Rows from block 2 of the image encoder of a small contrastive image-text model, named by matrix and row number. Rows with one number belong to one neuron. Each number is 50 + 12 x the weight over its row's rms, rounded and kept within 0 to 99. All counts start at 0. After the name is the row's rms in percent of the matrix's.
Before each neuron's rows are labels from the 100 images, of 14976, where the neuron reaches its highest value: "top examples" is what is common among them; "peak at" is the part of the image that holds the peak. Only what is clearly more common there than usual is listed. The data: rendered scenes of toy objects such as cars, trees, mugs and chairs. In brackets: how many of the 100, against the usual share in percent.
# fc1: MLP up (encoder.blocks.2.mlp.fc1.weight, 1024x256), inputs 208-255
# fc2: MLP down (encoder.blocks.2.mlp.fc2.weight, 256x1024, transposed), outputs 208-255

top examples: teal object (72 vs 15.5); its colour: teal (39 vs 8.5)
peak at: top left (43 vs 11.1)
fc1.561 096:28 19 37 64 59 46 74 59 60 37 47 54 54 69 24 53 62 49 60 38 47 50 54 42 48 64 57 68 42 48 35 51 38 60 45 64 60 53 61 45 54 68 73 60 52 15 35 60
fc2.561 105:62 35 53 23 51 45 39 40 49 47 58 42 61 29 62 59 37 49 40 65 30 59 62 48 48 32 34 35 52 64 52 32 51 66 56 39 31 25 61 77 62 33 45 51 60 53 45 28

top examples: blue object (37 vs 15.9)
peak at: centre (39 vs 11.1)
fc1.86 098:68 47 47 31 74 31 39 70 66 45 67 51 53 40 36 50 57 50 60 23 41 67 61 48 45 52 64 69 21 45 57 51 30 61 21 33 40 54 37 64 42 47 30 58 62 26 49 52
fc2.86 104:63 67 28 46 29 39 56 27 39 58 26 58 40 50 45 41 42 72 61 50 69 38 57 38 47 49 38 14 40 56 34 34 57 48 38 65 50 27 38 33 51 74 56 81 48 55 67 44

top examples: teal object (48 vs 15.5); its colour: teal (31 vs 8.5)
peak at: top left (32 vs 11.1)
fc1.720 113:17 47 23 44 43 55 77 45 52 48 68 33 83 69 53 59 44 49 49 67 74 49 60 34 28 57 54 45 53 45 60 54 57 53 48 39 45 50 70 33 59 42 40 62 59 10 54 48
fc2.720 108:66 53 57 48 47 47 52 53 42 36 29 42 44 54 62 42 30 41 43 45 35 51 44 49 58 32 44 59 30 47 52 51 35 51 35 51 49 57 54 63 38 40 65 58 37 67 73 69

top examples: green object (53 vs 15.6); teal object (40 vs 15.5); its colour: green (27 vs 8.3); its colour: teal (26 vs 8.5)
peak at: middle left (48 vs 11.1)
fc1.402 134:43 40 47 61 60 58 49 44 54 79 44 54 62 57 52 52 32 29 41 62 59 49 47 31 55 46 54 48 66 74 46 64 36 63 50 83 56 59 52 74 78 61 53 38 33 57 40 50
fc2.402 126:47 54 75 57 27 66 65 50 45 54 43 65 34 51 59 55 55 42 66 42 60 63 44 24 65 22 46 20 60 45 56 63 63 44 53 24 70 52 41 63 34 51 56 55 69 56 59 47

top examples: green object (44 vs 15.6)
peak at: top left (27 vs 11.1)
fc1.271 088:61 58 62 33 45 62 35 39 47 47 60 48 45 62 43 48 59 53 34 57 61 29 51 58 70 35 61 64 52 38 31 37 27 47 58 70 78 50 66 52 48 44 62 41 36 60 42 40
fc2.271 082:46 53 63 41 44 54 50 72 43 53 34 20 67 43 53 39 25 75 66 66 41 58 58 43 42 71 75 46 63 60 52 76 55 58 32 47 48 57 49 28 56 59 40 40 40 34 70 64

top examples: teal object (47 vs 15.5); its colour: teal (31 vs 8.5)
peak at: top left (29 vs 11.1)
fc1.456 112:46 30 71 50 46 68 44 46 42 61 41 61 59 71 35 65 30 72 58 53 66 40 56 45 51 38 66 41 54 29 57 26 38 48 59 45 47 61 46 55 60 62 47 44 50 51 47 47
fc2.456 105:38 48 32 44 38 57 28 36 52 43 42 21 48 48 48 50 53 23 46 64 43 61 60 36 44 39 40 43 44 53 30 43 63 70 33 64 56 37 64 48 45 43 59 39 41 56 72 61

top examples: pink object (38 vs 16)
peak at: middle left (36 vs 11.1); centre (33 vs 11.1)
fc1.52 096:31 59 33 19 66 46 58 61 36 52 53 39 39 59 37 64 54 60 40 42 54 28 51 52 51 50 52 67 38 49 49 35 34 53 30 47 54 51 37 25 44 57 61 56 45 56 43 25
fc2.52 095:52 36 70 60 54 42 29 43 41 43 41 77 63 43 50 52 49 60 69 48 58 61 33 38 52 46 46 37 66 49 55 65 56 34 41 33 68 68 57 69 35 35 35 49 44 52 42 63

top examples: blue object (41 vs 15.9)
peak at: top right (33 vs 11.1)
fc1.663 096:33 46 62 47 49 64 56 54 49 59 47 64 27 41 51 43 52 39 66 51 65 65 68 39 58 49 49 54 57 57 44 43 44 35 44 61 62 48 56 35 47 27 58 38 55 48 71 51
fc2.663 101:62 20 37 58 57 58 37 40 44 64 73 63 45 50 50 65 66 48 39 47 32 43 71 38 47 44 63 54 51 34 46 51 47 55 51 37 36 40 44 70 45 51 55 59 41 46 38 27

top examples: green object (46 vs 15.6); ladder (31 vs 6.8)
peak at: middle left (32 vs 11.1)
fc1.623 117:51 57 63 40 45 45 40 52 36 61 65 38 40 38 51 42 42 45 47 73 69 55 33 57 36 67 61 49 61 54 35 41 52 62 72 51 48 57 59 56 43 51 41 42 48 65 35 67
fc2.623 111:53 62 58 46 53 36 54 62 42 53 41 60 67 56 38 51 57 67 34 40 46 53 40 49 51 48 60 57 56 56 69 79 23 39 39 65 72 38 59 47 44 22 58 64 40 33 64 51

top examples: count: three (63 vs 32.9)
peak at: middle right (33 vs 11.1)
fc1.404 099:35 48 30 53 33 40 39 44 41 31 55 28 59 47 49 76 49 71 44 39 44 45 49 54 52 26 37 43 47 44 44 59 53 64 47 61 57 47 51 51 22 50 27 27 57 49 45 32
fc2.404 092:77 57 58 45 51 51 58 36 40 60 54 61 55 51 53 35 33 41 62 81 63 75 58 46 81 42 73 45 70 50 42 43 54 55 47 43 46 56 49 49 71 39 54 66 59 69 67 60

top examples: blue object (59 vs 15.9); teal object (38 vs 15.5)
peak at: middle right (32 vs 11.1)
fc1.426 109:41 40 63 43 34 59 41 47 53 56 64 57 68 50 42 75 35 47 42 51 53 49 48 38 23 63 50 58 57 66 59 33 54 38 39 44 38 74 49 46 50 55 54 58 47 69 49 50
fc2.426 113:49 51 62 56 66 49 67 57 65 52 52 55 47 47 58 46 60 51 67 41 64 40 44 64 50 40 63 57 57 66 30 79 44 45 42 57 56 46 54 53 47 45 51 30 26 49 68 39

top examples: pink object (46 vs 16); its colour: pink (26 vs 8.5)
peak at: middle right (31 vs 11.1)
fc1.506 124:49 66 31 48 50 45 52 54 43 42 49 42 50 42 46 48 45 74 51 66 37 52 38 48 36 54 35 57 24 09 51 32 56 40 49 58 40 52 53 34 30 42 43 53 35 39 52 16
fc2.506 113:55 68 56 46 56 58 40 43 65 90 42 56 47 52 47 58 54 55 56 41 63 62 38 62 55 29 63 52 62 62 55 46 44 52 50 45 62 47 67 40 59 43 50 46 57 53 45 71

top examples: blue object (59 vs 15.9); its colour: blue (37 vs 8.4)
peak at: middle right (29 vs 11.1)
fc1.575 098:63 37 42 26 48 23 42 38 36 57 28 48 48 58 53 76 48 46 62 45 54 52 36 53 28 41 18 64 44 62 40 31 36 55 35 29 47 45 51 62 45 33 47 47 33 65 67 35
fc2.575 098:22 53 59 85 52 45 50 47 57 33 72 42 57 39 53 35 39 48 47 39 51 39 60 63 59 44 71 52 69 47 61 51 67 49 46 69 47 42 62 58 54 63 37 48 63 47 41 75

top examples: green object (46 vs 15.6); its colour: green (27 vs 8.3)
peak at: top right (33 vs 11.1)
fc1.715 098:60 45 45 40 44 52 49 67 45 56 65 45 68 54 51 73 51 52 35 53 37 44 66 53 54 62 54 52 62 39 64 52 56 40 78 45 47 46 72 73 48 38 59 51 70 61 51 61
fc2.715 098:51 34 52 43 60 53 39 59 46 47 56 64 55 45 73 29 58 47 46 48 33 54 47 41 70 59 65 38 44 68 40 47 43 40 65 34 69 59 60 62 34 39 46 43 47 52 26 46

top examples: teal object (44 vs 15.5)
peak at: middle left (36 vs 11.1)
fc1.397 118:40 42 36 53 60 70 65 36 37 50 50 76 34 47 36 53 55 55 58 43 37 58 49 50 44 42 48 56 53 78 49 42 64 56 47 30 65 63 63 54 33 50 68 62 38 55 39 54
fc2.397 111:65 58 69 56 47 22 61 50 44 52 53 68 42 77 45 62 65 66 46 60 64 37 60 58 41 63 61 51 44 63 62 40 44 53 48 59 45 37 32 48 44 51 41 25 32 68 59 47

top examples: teal object (41 vs 15.5); its colour: teal (28 vs 8.5)
peak at: top left (34 vs 11.1)
fc1.749 080:58 38 61 39 53 52 54 21 66 57 48 56 46 37 60 41 39 61 47 60 39 40 39 63 42 60 43 49 62 70 49 53 33 47 67 68 51 38 47 32 54 60 62 57 51 39 55 54
fc2.749 083:50 42 58 53 47 41 58 82 46 39 51 52 64 50 36 68 31 36 49 48 57 74 48 18 57 25 36 51 57 16 56 50 57 51 34 52 46 51 49 56 55 52 50 58 39 56 43 41

top examples: blue object (41 vs 15.9)
peak at: middle right (30 vs 11.1)
fc1.537 122:42 35 67 47 71 55 60 61 32 39 64 34 43 44 50 52 59 70 46 30 46 40 42 56 31 66 50 49 62 47 24 49 42 64 35 48 51 51 45 67 41 31 34 60 36 66 56 45
fc2.537 117:46 47 57 58 44 49 34 44 54 50 60 52 40 53 48 44 39 46 30 63 63 58 62 43 54 67 65 51 66 62 35 49 59 35 56 59 48 53 59 35 66 51 68 47 34 57 41 66

top examples: green object (59 vs 15.6); its colour: green (42 vs 8.3); teal object (38 vs 15.5); its colour: teal (26 vs 8.5)
peak at: middle left (27 vs 11.1)
fc1.511 099:53 47 51 44 14 50 66 74 33 69 50 41 46 44 51 36 41 71 52 38 70 42 47 28 50 38 62 52 49 61 67 43 52 55 40 50 39 55 45 38 35 66 80 49 45 68 49 45
fc2.511 103:59 38 73 45 53 55 57 61 59 63 84 45 52 40 45 50 30 60 54 60 50 46 47 49 60 55 67 56 49 49 34 55 50 42 50 66 55 56 53 44 38 33 40 49 60 27 48 43

top examples: blue object (45 vs 15.9); its colour: blue (26 vs 8.4)
peak at: top left (31 vs 11.1)
fc1.726 103:67 46 42 34 52 58 51 65 53 37 32 49 63 61 65 51 77 30 65 38 50 69 49 71 71 42 60 46 33 36 50 47 42 66 40 53 60 50 46 49 50 50 51 27 53 35 58 53
fc2.726 103:29 45 48 47 30 59 43 45 66 52 66 34 40 30 55 62 38 59 61 51 43 35 66 38 37 62 51 63 44 66 35 56 54 33 66 24 41 53 53 55 58 32 50 63 44 61 57 27

top examples: blue object (46 vs 15.9); its colour: blue (28 vs 8.4)
peak at: middle right (27 vs 11.1)
fc1.207 109:64 56 37 52 56 42 35 46 48 59 67 62 67 53 36 61 40 52 47 47 30 42 69 63 42 47 53 64 65 57 49 57 33 38 48 50 72 61 30 48 47 44 55 54 51 60 48 38
fc2.207 110:65 48 60 53 42 39 53 55 39 56 60 58 44 53 34 52 57 43 60 27 66 66 23 53 67 27 41 43 51 37 57 42 54 49 59 17 62 35 30 41 35 20 46 78 47 63 46 65

top examples: green object (35 vs 15.6)
peak at: middle right (29 vs 11.1); centre (29 vs 11.1)
fc1.134 080:28 53 41 37 59 51 52 60 55 47 45 54 53 47 53 58 46 46 39 27 79 64 53 44 48 33 46 50 48 66 40 37 20 80 72 56 51 54 35 26 61 74 52 46 45 48 50 31
fc2.134 086:68 42 45 52 34 51 49 32 48 43 68 61 47 29 57 65 53 53 44 58 56 44 49 71 58 77 50 49 44 50 57 57 54 46 37 43 40 52 72 51 43 31 50 49 54 61 63 81

top examples: teal object (46 vs 15.5); green object (35 vs 15.6); its colour: teal (27 vs 8.5)
peak at: middle right (37 vs 11.1)
fc1.102 105:65 43 46 43 73 52 33 44 45 78 53 35 47 73 40 61 65 42 47 54 60 37 49 61 49 55 48 58 76 71 34 52 52 63 54 44 55 55 60 52 31 37 49 47 54 27 48 63
fc2.102 104:39 33 85 69 36 57 54 40 63 30 51 62 40 38 35 43 45 66 44 68 67 34 65 48 50 39 66 38 41 48 55 57 56 36 43 48 47 44 30 38 51 72 47 34 35 54 64 48

top examples: teal object (41 vs 15.5)
peak at: middle left (30 vs 11.1); centre (27 vs 11.1)
fc1.38 101:62 24 54 59 61 44 55 40 29 45 56 48 41 46 51 56 50 28 63 86 20 41 38 23 53 27 63 44 55 47 36 44 43 54 58 46 63 46 44 53 61 41 57 37 56 68 37 56
fc2.38 105:47 65 62 56 46 52 63 56 57 50 33 49 43 55 51 40 48 42 41 50 66 64 56 72 58 75 31 47 58 53 62 43 49 38 59 37 73 54 55 53 40 71 38 62 47 59 72 72

top examples: pink object (47 vs 16); its colour: pink (29 vs 8.5)
peak at: middle left (29 vs 11.1)
fc1.514 104:52 66 36 67 49 49 32 61 60 40 53 53 34 26 61 34 72 58 40 51 49 44 59 48 41 56 39 46 38 43 58 43 62 59 73 64 69 47 51 49 49 35 40 70 51 44 43 35
fc2.514 102:35 48 68 40 57 70 52 60 39 47 72 41 52 71 30 76 33 37 55 33 58 51 42 49 46 63 41 39 28 42 75 56 24 38 39 45 45 47 20 41 36 38 50 45 41 45 53 57